Weights of a small masked spectrogram model: soap at rate 0.0039, batches of 128.
Rows from block 7 of a small masked spectrogram model, named by matrix and row number. Rows with one number within an expert belong to one neuron, the router's apart. Each number is 128 + 24 x the weight over its row's rms, rounded and kept within 0 to 255. All counts start at 0. Numbers have three digits each.
Before each expert's rows are labels from the 100 clips, of 14976, where the router gives the expert most weight on average: "top examples" is what is common among them. Only what is clearly more common there than usual is listed. The data: babble in 24 made-up languages, each with its own sounds, syllables and stress or tones, from a formant synthesiser. In brackets: how many of the 100, against the usual share in percent.
# router: router (model.blocks.7.mlp.router.weight, 32x96, trained with AdamW), inputs 0-95
# gate: expert gate (model.blocks.7.mlp.gate, 32x16x96), inputs 0-95
# up: expert up (model.blocks.7.mlp.up, 32x16x96), inputs 0-95
# down: expert down (model.blocks.7.mlp.down, 32x96x16, transposed), outputs 0-95

# expert 28
top examples: muffled (low-pass) (73 vs 12.4); quiet level (65 vs 28.3)
router.28:139118119149096143127137106093174170133096161126127121117176146176140153126135116120135111174066135146156140107149154153080107093126137124121137124119130176148110128096130105103069127142147099128126135120134146102139107153134128143151082110119148095171081128144119130135145183130135127112
gate.0:081125123100069128128128119128135128117128138128127139122160130128125127131137128124129128129128138146131122128041129116123128129148134122128156084127125128123131127037132053127129129128128130129127125128212127115127129131127128128127036131114135111070166128128130134128101128127125128127
up.0:112128127128126128090129082134139103121128130128130142128133128119126130131149128123128125140128128140118081135122129128128128128129129075126187102129126131123134125000147098127128140127129129128127109119128127122131136142116127128132100183112121108063180114122128127126126128124136128093
down.0:128131128207106116128115124123136127128106122071080115122159163132126111109134120108064134124128125171124093100120115137146115132128127128164140148128133177138129172129128141130123139126129127117142122048121109124111128118139132176131128128095128132129125143155149156173169192128162129097
gate.1:124148128128128125128127131188151128151127128113128133088128083131141108107130133230118146130102137130126127138128130079144161128126127157120205118167131123129129128124118128128130132133123128127129128131127169129142130129129132129152249139130126131125131128129130126182132128147152129133
up.1:128128128128129127116109058101060069065128122128131121133128141128126126127128128128136125128128121112165128127124112136100103128131128117129121128055127199125121124128124157126128126136128149116130138130101128123129128100136127129119070127122128140128009095125123133130126133129101127127
down.1:160120128123137150102159129128123178128129127140128102128127131128133126066128132128123090165159133126172128136123126128128129128130120125116129077131124126129117128138048128060177156108128128127138123070130128128128128245128117129095124150144135128122146112117131137128139128122095128128
gate.2:124128127128128128128128128120127128128102119134128198126092126149118126123141086127126119130130121128124128128128128125128129128128137127139127128123126128120128128112128131128192103128152145127128208100128124126130091116128127127151040081187128128128007128139135148163128125129128126124
up.2:099127126123096130128128119128114108131111128131126128096121128255126127127134128126109128135134126127124129064136129088128128128129128110148124135112128127124148128056128144128130117127128128132128166089127107132102119094128128112143109124220085128128115134125134142128144118128129127119
down.2:129128134105121128173122128119138050146128144133127071154133120129132126199129126126151130128115128138122170204097124121127121128128150129138123128091126128122127129133187117130198127130140128092073128154122117058128136128124093140129132129128143127089118135129125151131092142147108145126
gate.3:129128128127137128131107255128154128133128116127128172129129127128125129128121128128128128128128128139128128130128128128128128126128136128129129124130128128127142038128124107129139126128069128128128127128134128128144119127126128128128109131136127099103124128129128128128127137128128129128
up.3:123125129130129128114127218128124128129131127128129147123066127126128042128128133129128132098130152128129128126153124166128143141163128128127123117129128128141070104129099156125127124121129128133128113117129129128132128080126125130123162128255139113122135128134129137127128127101124128129
down.3:113112128129144128128130142137123128066129124130128170128128128102128128154083130128125125123128128147125115165159130136118125121126122128129129128130128126132126056126128124128132128114000127131111128129149126129057128126127127143167134129122124128130131132125116126127128188116122153122
gate.4:128138126130117137126123126130140128136135127124168178132089126128127127126152129129128129140128128111127126128126000128128125118088144024128128124128130132129135130127038126128128128131129127129132127120127128135128128126128130127143129143140124128097128128106125127128129138109061128128
up.4:128122132130128129136124128129128154129103130128118173144106217158129136121128151128128126130128128120130126135126128128154128182125117108128099128136128134128159118146128140130128150127128136128077127129132128163129128076131099128133128128128013102080104121154161133147130133076057129146
down.4:120122121149128134123141128119124190128116128150086127128144128128129139133128127128138128128127138138100114128127128128127127125126130122191119128127128127152128135120148127128134129109128130128128133128127125087147129137128128255163128107128127128127128128174128124128128128128122126128
gate.5:238125128128130094118137131127129127129119109130123126130096130135127144128127128128128127113173129129128126128109128128127128128128127127112144128128128136121116131128134124128107126108121159115104128129125128125128140128137131152127139128125075170129121128255128133201097113111127128118
up.5:250128123123130152126131137128189128129103125141120127122063128130153138128128129128128128102161131128173128131120129114128128128140111128117152128120129132130119130122129127125125128128128131111123129131059125128128130127128128127128126128120116140115128128253127132171119118094128128119
down.5:151125128139115063140129127127120130128207156128127127133129089126127128127129125129178126150114157122129187136066112120127141142121195125101128128201128157102157124128163126151114128128127122143121127106113134170128128082122133128143102178118128136128125126060136129124128145127145128103
gate.6:172128127127129128130128128098186166129066128117128145128140160128129106122128133128161128121128121141128128132065159100129126124026137192124128188123168128128128127119113141125130127127116128123128153119104135092166114122128165103164128108091130071137137115128128128139115128139130126157
up.6:110104128097125143122128128129122128128153122124127129126130126128128128128128128128058131128136142127145128128194099128127135135132131137106133116128130128129150149127195130129128128128104124151130128128130139085128105126123108128102014128128127148016128123114128125083127156109125092130
down.6:129126159030128147128128128128117141132132126089128128130135129127129130127128156128131116121128134128120128142158127127130128104150129128037128106128129131137131124106129117177136054127127128078127122152127142199142150172129128171129128130128128105163128131105128128146053134110112125144
gate.7:131128127149129130122129128125047127139140150140130123128126128162115128153053127130128136128123134130124128133120127137156166137128171112251128130110128127107117152127128049146126130127126123127128109089127129146124117147129128127131143138125133136175128132130149126128091060129126131127
up.7:129128126128133129130129128102126255128123128127127128128127119128128128165128128134128128086121147128056128127132131134128126128139129128200126115082128128128127127126128160128128128130128111124125123129127119211127119136129128143128132128128128127144123138128168128128129115129117128126
down.7:120124125109128170128132141159129146126082127127133131130128116120085104128129130138134128124127129128134128143128129207109128130119128128123121054126135136126128130129127122131130115117128126128130005125096134171128138129129128128131095131124129128120128126127206128038127133128117125129
gate.8:128123123115124132131125132131184128128150128123129128127128108128128135128128128128130127128138000129128100128128129115128116110128164128110128138123127128113150128128128128128128128128126128128128127128120128136130122128128128085128128130030140103128129130095128127128134204129123128147
up.8:129128127128123129132127129067147145128220128122163085126130126126128128126133128122128124138129120130128087121142134128131124064128147128127117128120124128111143122127124176128127129134128128126130127119111128128080116128128099114128122128078218107125135135053129126082128209130126124129
down.8:099126128115133144146126128131087129128128127138126131139112128129129128112150132113121128128159124132128128159128087129192128126124133129128130126150130128110130088128134133128128000125128128128133123126127132123132128125128115116128146128135126128115124128127124129128000107129130126126
gate.9:140127128128113129148128128128130131127255117123129129131132125128144163131128127128151129096137085126128116128126098128128155129127122108072109128133128128130131128126128116130128129140129136130150128141043128140128133119125118136128128128126136124104133132189129128140128136062126128123
up.9:128123129124128129104129128129135128128134144134124205128127165128129128134128130103128128117127128130140128127128121127136129156124129095063134130130126122111127129129128126089139138111128128128126131126127141000126128128141128082103128122121069124127129114030151110127110123167126130129
down.9:129128125178128128095129128117129128128135123137122129125126128123128127124128114127130146150138129129145128128127128146128127010124128127234122159124128127131128127119131134057130163129123152128157128131156099049130108186136113128142146128137122150136128128177128127129133128130128128128
gate.10:127126128128126128128117076115138130129082125076130182137107125128126130130129127129135116006012127147128123128130158117129108128161111100125124110120128127115121102128128130124130129140125105128127162201158115128134128094138128125128128120128128121129126128128128138127116125131129134130
up.10:177141132153129128127128128128139128128135121130129129154128120160092126135042034128123132127128128128162133129132128131182140230128155127150128142128128093122129128132131112152126129126127132121130126109125148168158114147140223128133128142127128110136128128128128120116114133128128128143
down.10:119133128166122134128128128123160115128083054128129123128116135144050108126122129128130159146129140128131129125128185113141128158135121128130112120137142150128143128110108079127128128130128090128129105143128159114120117125129078128130128129147113129020149133128128128036125130128137129146

# expert 29
top examples: quiet level (83 vs 28.3)
router.29:115103117089168151094146114207128105113097146121129120134114189141120121159113133105144151152135140111130121101102163118120089070120101113151119150142101145113112147112088144143152078148116112135112106124149137132121118121149080118068135139119148139108113106101139122130129150184138142125
gate.7:046129146128128118089133128131125116128151139148122121124132119192129130128128128132128128167120130134128116128047131094140125179128157121129128165129128125062130162130128087128123130107141135128181130131128129142128146215134128126160128131136129129129145121128119128111128099058137128128
up.7:128091128118128131121128099129128129129122126107131125108127128139127091129120129127128131123128128116130128127172136127093134112128079130128132128125126128048128129113138120136124128202122128126128136078110127044124087126128131146116098060123121140147129120148131092130128233141097128128
down.7:128125125079115107108128130099127138126128110119129128128064128150117130155127102132128148127111118128128133129107128126135134127128134128127128037130139129169125131143130129128129125130103129128126050129128128131132124185128130128134128129166129128132000136129182128128123129110119128118
gate.8:126132128119000129153127128126128133128198117118125130128128128128128119128114128125128127122128130165121127128128119121131114126128126145081129166128122127139128126128130122131129113126128140119128128138000110132133129128096162143138128128083128128125129128123128129128128139099132129138
up.8:132163127128153153128121128128132105128128128111113128127100131128128127128125108130137127128119102128146126126098132138131132128128128154119124117177123128129126128129150127049129181123128125119255129129128127131129132130128125128136128128101124128106138126075142148130109160129126116064
down.8:128179128152127113131128128130133126127000169141145129128152128126111136125128156128128128147127125126121127125128123134128136128128124172132131130109128128127126129000128115103127125123128152138119125136128139127138132128111129127135161127146130130128129128128126133129128128131126128114
gate.9:128150114130128130129022146128077171127135134128112141128134133129135128083131083151118128118128116127128127128126128131141100126127121132061116100120129128129101125103091109128128147114127128128130121115127115200134129128120128122119123135116121128076132111128128134127126188027124125135
up.9:127105223100127126128173112002128128128094128121127114126115122128128132128129183122138128177127133133097129128128129110128141128128130110144128129129128128128136128128152129128128079130128128128128147129129146093128129128128128128128130123128128128128127149128128113127105128235116129126
down.9:131127023105114143132127127129129075138128138119127141130130127116128120128134142128125128128136117165128000126128116132127168128115126145094126127094123128123128128116128129159129114126128124143127085125125127213128128127128128126139128109128127136144144129129133131128146131138123129122
gate.10:042091128117111135141128126131128128128128222150128124127197130053127124144124090130128128133128126106128128092126127128128128135129126128124121128111110129129134127128067134127128050129122127128127134126132126128128115128129128121109151127129128128128131128128129123116143128027128126130
up.10:135152128114041128195128133126126128128153128118129128129129127136129130128133168118099131106135117136124199192119133128127128131124130128129142113182121127124129128105128109128151213175129131125128104130127132141127139146125103129128126138113128208124110124138091136146098140128128182126
down.10:133128131142124127128130130055129108126109130133128131143128131112080128090131114129119107122128121089194129152127094130134160128130130119221126148135110140102138128181126137004141115129119178156134117129130123125129128134131136128131123129142129124118135131127149127128146130143129127095
gate.11:124139137079112130142118122124126119061129128106127127126107124106140060130134147130125126125128130114144103081125129131137131126128128131128128132128128128122128101135126126219098128134237128103128148136128123144129076135130157185123143131103129133090137065140133120130129128128129129104
up.11:129129129127128130128000033128124131123128128128130128129136128131129129113128128114129128127128128134131128128127128128128128128130132130131128123128127128127129129129128128129133130128128129129131141129128128128122128130128129126124125128128128128135128122128132129102119128128128129128
down.11:131130192122126126128255050128123120063129129126130125128129130128129128128132150140122128152127126128127131130128113116126124130128127128128128126128128128128131126140103129127128128130096124128128128128142133137128128126126128128136117129130126127134128116129127116043128129133122120133
gate.12:144128127129146101137128123082135128128073128121126128210135129141129119136128120129129128125128128158119144128150128123101255123137130129146133120119161125126133128124125147127130128120140129164129128130118137128160128184179129070128128159154128129128126178126153128127143129128128130128
up.12:169131128218138130142128126072141129128100127120231124125133130134128113132128124123128128118128122130128132129132090114096124111128093130132133125255170126128131128128128130128127127124128128150129128129128153128131126143130130112128108138130128125111127128126134128128149139129128131128
down.12:122128122116099128128129128165128200119125127128128128151128128141088126128128122129128126128121144127124239127054133161128084076127130108176128128032128146127099127143131131089131128097128129091128116128131128086132128133133136163128129128129129128148114129127125122130133128128128128125
gate.13:128128128124123124128128127128128128128118128127128144132119128114128124133128128134128130128126128125128125128128122128128127128084128124128127131124128133128124255128129128128115128125146128128128128128130128128052128145128128130128128128092128128133124128128107128126129128128127128138
up.13:128129137110128116124122254128132126144128120134110128128099128066126121154100128186127128128128135118130111129128118119130129137132097128130128128125128129126120171128138114128128129129139153123128103104132128130096126128128128128155255128089126134128128127156128130129165117128120128138
down.13:130128197124140128128146166129127129129124128128130254128068123124127112129187089132124127166121134128128129126115139133133161128128128129126131127130134128135128040128128128128147128138111115126128120130127126125127128114132126133112128128129134128128119090122129128216131089115150132129
gate.14:135094130137129130128123138136177125132134128157143136130131139117124143107080130127128129126186128127129181133112128138101122149228164165128130124128079125160128127128128138059182128140167128153154116101128109125131122156128091093128122113202134133126131119131131128171130130129130128128
up.14:127136118129128128137128128128125135127126128128128127129127128128128128128154153129128128132128128130121107129140128126116128128000128128128128126112137130127222128128128127128114128125128128125128129120124128128134130135128128131129069127112128124124128128128128128188117131128128127134
down.14:127127000128131128128128127143129128128128129134131128124104129128128119128128085128127128133128131129126127128128128128120126128128125128127131128127127127128092127128116128127128129128127128130129127129127127129127128128130128128109113127168127135125128123128127128000128120128128126129
gate.15:127170125128128131129130078128128128129128129126125114128134138172131127136129133073129127124128130127128117117125193128134125125072128129128128156127130100128127000149148109138125129155128138118128127130130115126105073128133128128128174126084128140130127202128131128137128127142128128128
up.15:128130126119128128127134069128129128151128129128128029128138128141130127128127128000128128126128127128128127125126164128130122133127128131128128138128131106127128027128131128128129128128128130128128128128128128115128125128128128119128128129128128128130128218128128128128123127128124128107
down.15:132130177125113128140122049129128128155095131128128008141105114129140117128025131145129127131128130122112144129128130128126119128126124128131128126138127142128128144120135152129110128128123128128133127129130123136159138101127132153124109125128128125128135234128093126144126142128130127128

# expert 10
top examples: thin (high-pass) (31 vs 11.8)
router.10:150137097148181129104133091098166072112132129106117112118136133096125170140124161117111145123109119169158131091116136121114141107135151099123130143123106115115135112126114203153169117129113158118120128110132138104128103094116107156125105120092147117201103108124110119181120109111107137083
gate.7:125128133148128128128135131128128129128129130124123128104144127134130126128128134129127128127128129130130128128128122139128124111116141138159147128127127128128129127128125132128000126128135128114128147101136129128128127185128128168125124127059128128148128128119122128122167128131186128128
up.7:131128129144128128110128114129130085128107127129129133208140105111126103113128128127125125128128126131128130135159128128128139127128131131127143143128128128128130117112128131118000125062138128127128156117127138127127126129128130126128231168128128128166106129156127131128128128127125128127
down.7:128162057131124125129128121130161103128129078129134129128108130127199127128120147142128133105206128124129128138119128128136127128134126132136128128138122121129128145128128129130127132128129128128127128090089129140135129130119128125156126135135130127126141132131121128117255128172163128132
gate.8:149136128129253128102129128128128130130127129145129124135128129129128110129128051131127124128132128127128137128130082149128128000129128126127127128130128127128137119149146122139128118126128125127128153128100128128127129131128128136128126128126120093114128128128124135128181128130126128130
up.8:128128131122126134116136128130126119128084128122127128129127120136128128143123126110199129126122128099128129129117129125110138128128128000125148081127131129123124129064128128126128127149128147125128128125145128138128125109126129109123138120203128130072166132125129129127159129114128128104
down.8:138130128128130129115128133134126126145130132145143127128104102127169147128124126128140134149128136183056130110127129118088128128128128255140110128127129114123128128090124129140122128130128127126127150146129128116128123128129128018125146128160129127126093128128128117126166127130125129153
gate.9:126163128143145132128127116128140049128200129127128128127128179128107117129127119137132125128126129126128128133128125128119073128127136146103129128136128129128128127128124117078116126128125128120131145128160127125121022150096126195120129150131128135128128128096035128119175125137127128130
up.9:130119140121130124127129128132090122134001130145127128128128086132128128130128059129128128183156133135157128119064129129155138130176121133131125114141129127131162130138128129127147126134128130131138119128126130132144019157128088125132125119129126128120128128097123128137124108128131128129
down.9:128094128108086181127124124130147125124135106118129124128135130126052126121129128127127132128133121128111128126224127128129130128147126128133120128140127129128128130132132127128127126132128121130129128122138130116128000073117100132125105123128128125094128129110128114138116125128151127138
gate.10:129133156126129141142125128132107054128128128175136132132127135132128131130114119125171143138143128132136153199130145128131210128131086123128155076135147128116119128132053127121120132183128150138133101209136128143128125124127112129122127127090130140132134155118128141164129128128127133071
up.10:131118130082127128131126131128121128129121128150116125142092138138128130144128122122112127040139128130141128112125123130174140137129066128125114124128122136134127120215128133135129129158131127133124129131128129128128186128119130129125128130132108132141129128125129130129128128128126135000
down.10:181121131223137123133128129128114129122128124128128128128086150121144130123128127128118116128129124137128127128135128128128127111128129128132059128129128129128120129116154161110131010128128129129116125129126128128128215128140128125126128128138128128146162121128128127111128047106126129088
gate.11:000124128161110128128128127104128134128128128127128135131128128128128127119128115128129128113111124128135126128118129129131099125128125127127125131125122128126126129137125129136128133128128125128129128121134127129126132128126152132121044127128127129186128132128126128124008153123123131096
up.11:116087145140122127132128104127128127131133128128128128128162128121141114124117130129133128169122120128131162125128128133129123126138165128131122156164128130128133128137255128128139155103128145125145157122128134071127092130131131128128127121128126128149128129120118130125122128119133128208
down.11:125145132136164129124128109133127125128128128131126133127121153126085128103128153131255116128127111155103109131129121112147128026109133127124169128128133140136128132128120125127141128131130129111133110095128133127129130121108182128128130129126088123142128108129128128136128049130127125127
gate.12:126127128134082129137096134187129120128125132113147125135128147143128142123129115132128132132129138170131128129128138139128128144131218131136150132216129145128126128122128128130123127207150184120131128143166166131128138128128128109129128128131132114133182135131132111218126146155132164117
up.12:128128120129129128133123131165128143150128127128102128129096128130128128127128135110152128150128150171107121124126131128124126114141128129127151128127127159125125133000142123128128094139129116128145128132146128161129127159131128130130140129135129128134120128134128128151128129127127128127
down.12:128115158127132135128124126132125136128128128128126135128131130127145197125118107128130126124128128099133170128130111138127128135129133128135128141106128131128125125255127120129127128120126116128128108133122130118128133101128123144128129132123130137139139131130127128124128127128128129107
gate.13:125167126128129129108129129130119138127124127126129128153131135126128128109128122129129128079124156132128001131127129116127128126118128131123128146092128130125121122126116128129177101128125131137122129150094116151127126105135127128142010126128119091136128120169124186131128184132111134126
up.13:089178128128120146103131128128095136128127127121130131141154141126127128119127095129130129080136128146137095144117129086126124125111113127126124128070128130124119122128042122129136106128127118137117128142101102189127118093132128128136015108128058128150128094150127151137129152133113134130
down.13:128138128128127128121128126112128135127130141133113131121128114126128130131128128131110128102122134116136128128128127126128087197190128112129122126127129127130128118128073129111130127128128120131137144140129128128086128130112115108128129121128137128000128128097128118128163127131129128128
gate.14:207128127169125128129128127120084128130136125117128121128129128130129128114120172127143127130135128125080128129133136128128149128136128130133129178025131112110128128127129107141125079120127128126127096141145128180128136003127128134127124128133147110130127128128128138126128118133098135160
up.14:120153128128129133130127128146068126128119126133129129128122163128127129126115091131155128127114125126121113128194129129126128127130161167084129131128128129117134118128077125128125045128129128128128127146128128144138139099134128195124129154121131105128121125130128122130142000128116132135
down.14:167127128139128122124126128114127148132123114133124128129126111126184127127127129132128123128128134131134136122255128130127129155090135078100126127125122126128129128128124128129129128128128128126128128160132129128128167108124121161113143144134071126126128130170133130129121130162194129155
gate.15:098136128128144128128128128129082130128138128117148127128181128129128108108128139128142137185129128128126125127208129128128206143126133128128128128173156129128130140122181091073125124097152148162155128125129151183127129119136128121124180171173150193152115128131136098128128121140127132125
up.15:119118128131129128129128127120113128128139131133167128128129128128128129127128136128145143136128127129123128240145129128129129128134123058127076128128128131127128132126115047125127139132132140140124114123142128129129156104156128128128129121136133127127023127233131128128129128130110131130
down.15:135126128128129128140127127126129150135128129090179136124128128113127126163128125128128128127000118128134129213124129151128159154129130128114123127123153129133128122109138031154128124148128128128162128128128120128128197123136152128127122128099128165129106130153123128122112143128128128128

# expert 6
top examples: quiet level (76 vs 28.3)
router.6:131121105138154153135138137094141101106113121141165100114148092093135164124108132096113137127079148183169119098107153153118118083156119116103089130141094174091106110182165165152146165098105094125133125103140121123136105119140120154115116126108132118103122111133097093140135145180140139140
gate.0:127135128128190145129129049129129128128128121127127134115131077115121127124127121124129130106118158161150129128130132127142128136150129028128182129129069128123133130126111189139073126128125128120122128133085127183147136115129128127128099120111128134128128127153128124128119209129128113129
up.0:128167125128130137182126128133130127128142119129126127128120110128129129106128127118129128122119147128134128128167128128128128120128128121146151128091119127128136128109000255135124112144122127128120189128112107151127128120121129139126126128130128136129133128136131129136128134128130123071
down.0:130155131122128128114137129128129144130127121128128128128128075131127115214131128124064150131114128112129122148131124136126128172133135088159128255128125097128131123127128122128129128123127132135131127143120128129087131128136083129151106128113159128128124128084128131125092133129114128130
gate.1:131124128137128000067128128126129145128112128121120126117120138129125129160128128130128128144145128129127119129128128129129120123125131147128128057068128128108128128128128128128121129117128122130108131130106113143128126128128130130128121128151133127109126128134188127128129128128093128116
up.1:135198143114125179023130127083128090146136129148128128128135130128128127130122158127130128194124128129129166124099133129123128128133129122117124128088128129128128155128128092130129143128127128127118129098098133128151127124134138127130137134128121142131128122144001128129114128106132135128
down.1:101075126157125010089140128129129131128128139130092137128126111127135128128128123132133128116131138128142128131128128146158128130140066127138128128128170128129128128255127140138166091128128128128164124139125147126128095128129128132127128128140129130128130133128121130123128130135128128127
gate.2:130128126128127127128128128127120126144120127140131128137128127127127118154127108172130128127128160127133128168132169139128130123157148082127129127126164128124145125020091106128128101128128133145135129127137128168133128136176127130155128119255133126133127128121127128130129128127128129123
up.2:129128133128255129124128127128136128128128127128120126127103130128128128127128204114126130130128128134128124096130127128128161073124092124128120126126128128132128116157122127127127144128128127127124128125128128094126129128107054128121129128128129128128129128128128128128129128128127128127
down.2:115132128135142133128128121141128126127128128142166119130122126101128129128128116143111128129128130194109128130128128117111122114128128230143114117140139094130132129000124146101131122128129128129128153128128128128130118132128128097128133123152139128128143128121116128132130128128129129203
gate.3:139128128104102128079176138092128127128116131130022127164131127125121135128129076128121109128130130127108129131119128128125129126128129128143121127098126143130101123117165110128113133003127120107128135123117127129146142128121150180161128128128131064117129128159129148114128129122124127129
up.3:131112130047136123130102129133128134125128126128255128132128128129135126138133140128128128117128121121117106128139127116125140133128115096129142128128127128134126129200101130128126099126134128138119131140141109128089121131148120129124129128132125128244128128127165122110128126107132128121
down.3:128128127001134146130117130128145133129128119023140128134152072131128133126128113084121128130151142134128130099186088148094140122127133132118125130128123029128130130127126132128128127135128128127133135115125137136128128138123124126128134127123135149128122128127139133121128124135107099128
gate.4:128128128133128128127144128131128128128128129121156134128128129134002071150128128127129128137128135128133127137120129118129128126128128144129135128133149127121128135110116093128128001128127133120132135118134137234132128128131136128150179128129127128137128129133145128128126123128130128128
up.4:128128128128130132127160128128128127127130096121131131128130128131000120132129129128129128134135128139130128141208128031129128128139127167128128128128139092127133132127125127128129102124127131128133129128128175197133128130129128128148174127131128128132120128137155128127126124128130129119
down.4:129130128125128131128150126128126128128129128127128128130128132126255128130130128128131133126126121128114116128130128126097129128128128125127172130128122144213126128139157130131128128127137192128129128128130122128128184132105128129128132096118130126151040123128132128129128098128133110128
gate.5:128149129125143128128160130128128192128124109129128128125128057130130129128094105139111126103162129128129128128134133025169131180100133113124034115128128128128127128120139128137128109128114097118211141169123110131128086128129127128126127123128141128128128129128145129129124121128110128167
up.5:128184128127128128126128126128128128127059000127128128128128127128128128141127110129136128122128128117162127131132130122137128174128127065128128127122129128128132131097108130128127102136128128127131123142132128128128128123129101120128104125157185128191125128127129128128118126128058128128
down.5:136141151132093168114128128128128144136128128127201128125125128130128128129125127144134128129128128126152136128126250128124098220126146154128128128120083115133126128128052128128140102115155126129126128135129128129128129129128117047119153123128129128113122129118128127108158134131103128136
gate.6:029000128123143124088128127124128125128128130127126128129146128125127128132128130128130130128129127128126128129127132125080128128127129128125128129129128128166132128130135119128129102130132122124126136128131128129120130145128128133128127128130128128130135128122137184117134128128128128125
up.6:144000127130130128124128128130128124128127129128130125121130127125128128133128128128171128129000128145128127129131128128128120110128128126127128128112128129129128128135136093129128117126129132109128132128128130181128135129122146128133115128128128128132129128127138136123073136128127127100
down.6:237127111034128125125128127186142176128128130129128131134148138127153128129130117150128114108123127126128128115121115125131128122137135128122129101128128101128127127128133134130129133126129127118129130132136162255133118128128128130127129107129125126127112128126054127126128115127127128128
gate.7:128138113085190153128128128128128164131081178127146129128129128255148134128130129133134109100115189128128101128127128129125130109132128128128126120134126127128133111128128128126104177128128035132127130179175125131122128128131128126128126128119128129079130128128128127125129128128130127116
up.7:099130109064128141225126126131127157128097130122127128126129126118150134104135128147162126052124156128128124133142142047129128128135094108128128130188127141128136128131100128127129136129128081133128129136129064131110128129128089128127127128127129128093135127128202128128133128128132128100
down.7:128132104067123123129128131128127129128124162128128128129148127128137145128168126127118092128129129125124121128118125140107128103125133141127126132121105131125089128129134156098128128129128183127128159128128060128132128157128127128159154128129128128200128128128117128255138127128128128128
gate.8:179126126128120128123128097126129129128125127128128127128126117128127100126165128128132128128111121128128128144128128130123128129128128128128128128125129127117135128131129200120132128140128128138129128128126128120128124126164202128138133125128157136131062128015129128123128255131127125129
up.8:117127129129125124130127128128058132128138131121135128129128129040128128128128151140128128128172126128128129117078133123128128052063128104128067127182128106128128128127123154130048131129128125128128129118128128109129128083085134110128150103142109132129122128121131128128125141190129136086
down.8:050128141172128136112140110133129065128132126132125133143129127126133126127122122127129145128199139130114099128106128146113077128127066125128128120128132080128130129115119127124128142133128132126128128143127128161137113122127110141091135130125104127128192122127134138067126180127228128120
gate.9:125129127161128128128126128127127115111128128127128129128031128096130130128128196128127127121129128133131128128129131148128091080127128128127136035147129128128135128124155120026127163128218169111128124133128175128136128127133128125125124129128128150127127132128127137128124128128127125126
up.9:128110128176134128124128129023134129128128128126168128131116121125128128128129117128129128130129117124128133100129090159128255129131122131128127165128129099140128127126127189126131126128060133143128128128134137124106127128107098098125131148129131122128128125102135125141131128128110127132
down.9:131128124073161127128123133128129145128115128127128128133144136128088133125123115128127128139135158127147122124121128103126128114127171139128128129128129089128134126108128125000126128129130165132130130129128132128128129122128107125118129128128130128128187128106140128128127112128133128131
gate.10:064128128125130128128133129132135128128128128128131138125128129170128130131128128128126131128100128128132126144129128128129127128128125127128127127013128128129125203130128116127128128126127124127128127143115126133129128130131128128130116128127128126128128117140129127128125000131129129194
up.10:128090128128150135127153138128130125128131129127132125114136134188128133129131128128127130120121124137125126129135126126199124135129128128129128126103128128148127188127200113145175147126123125126076128129120128143128132125127125108128045096114128101128117077173127124128116019128129133163
down.10:114128128127127135164090124128198128128128128128129126129129126153117138128128128129130127105129129129128126000128111126128126128117155128128128129128128127132121128128127119145117123122129128128128137132128129128114128125080103128128211127155129131129128124154128125128171164180197123127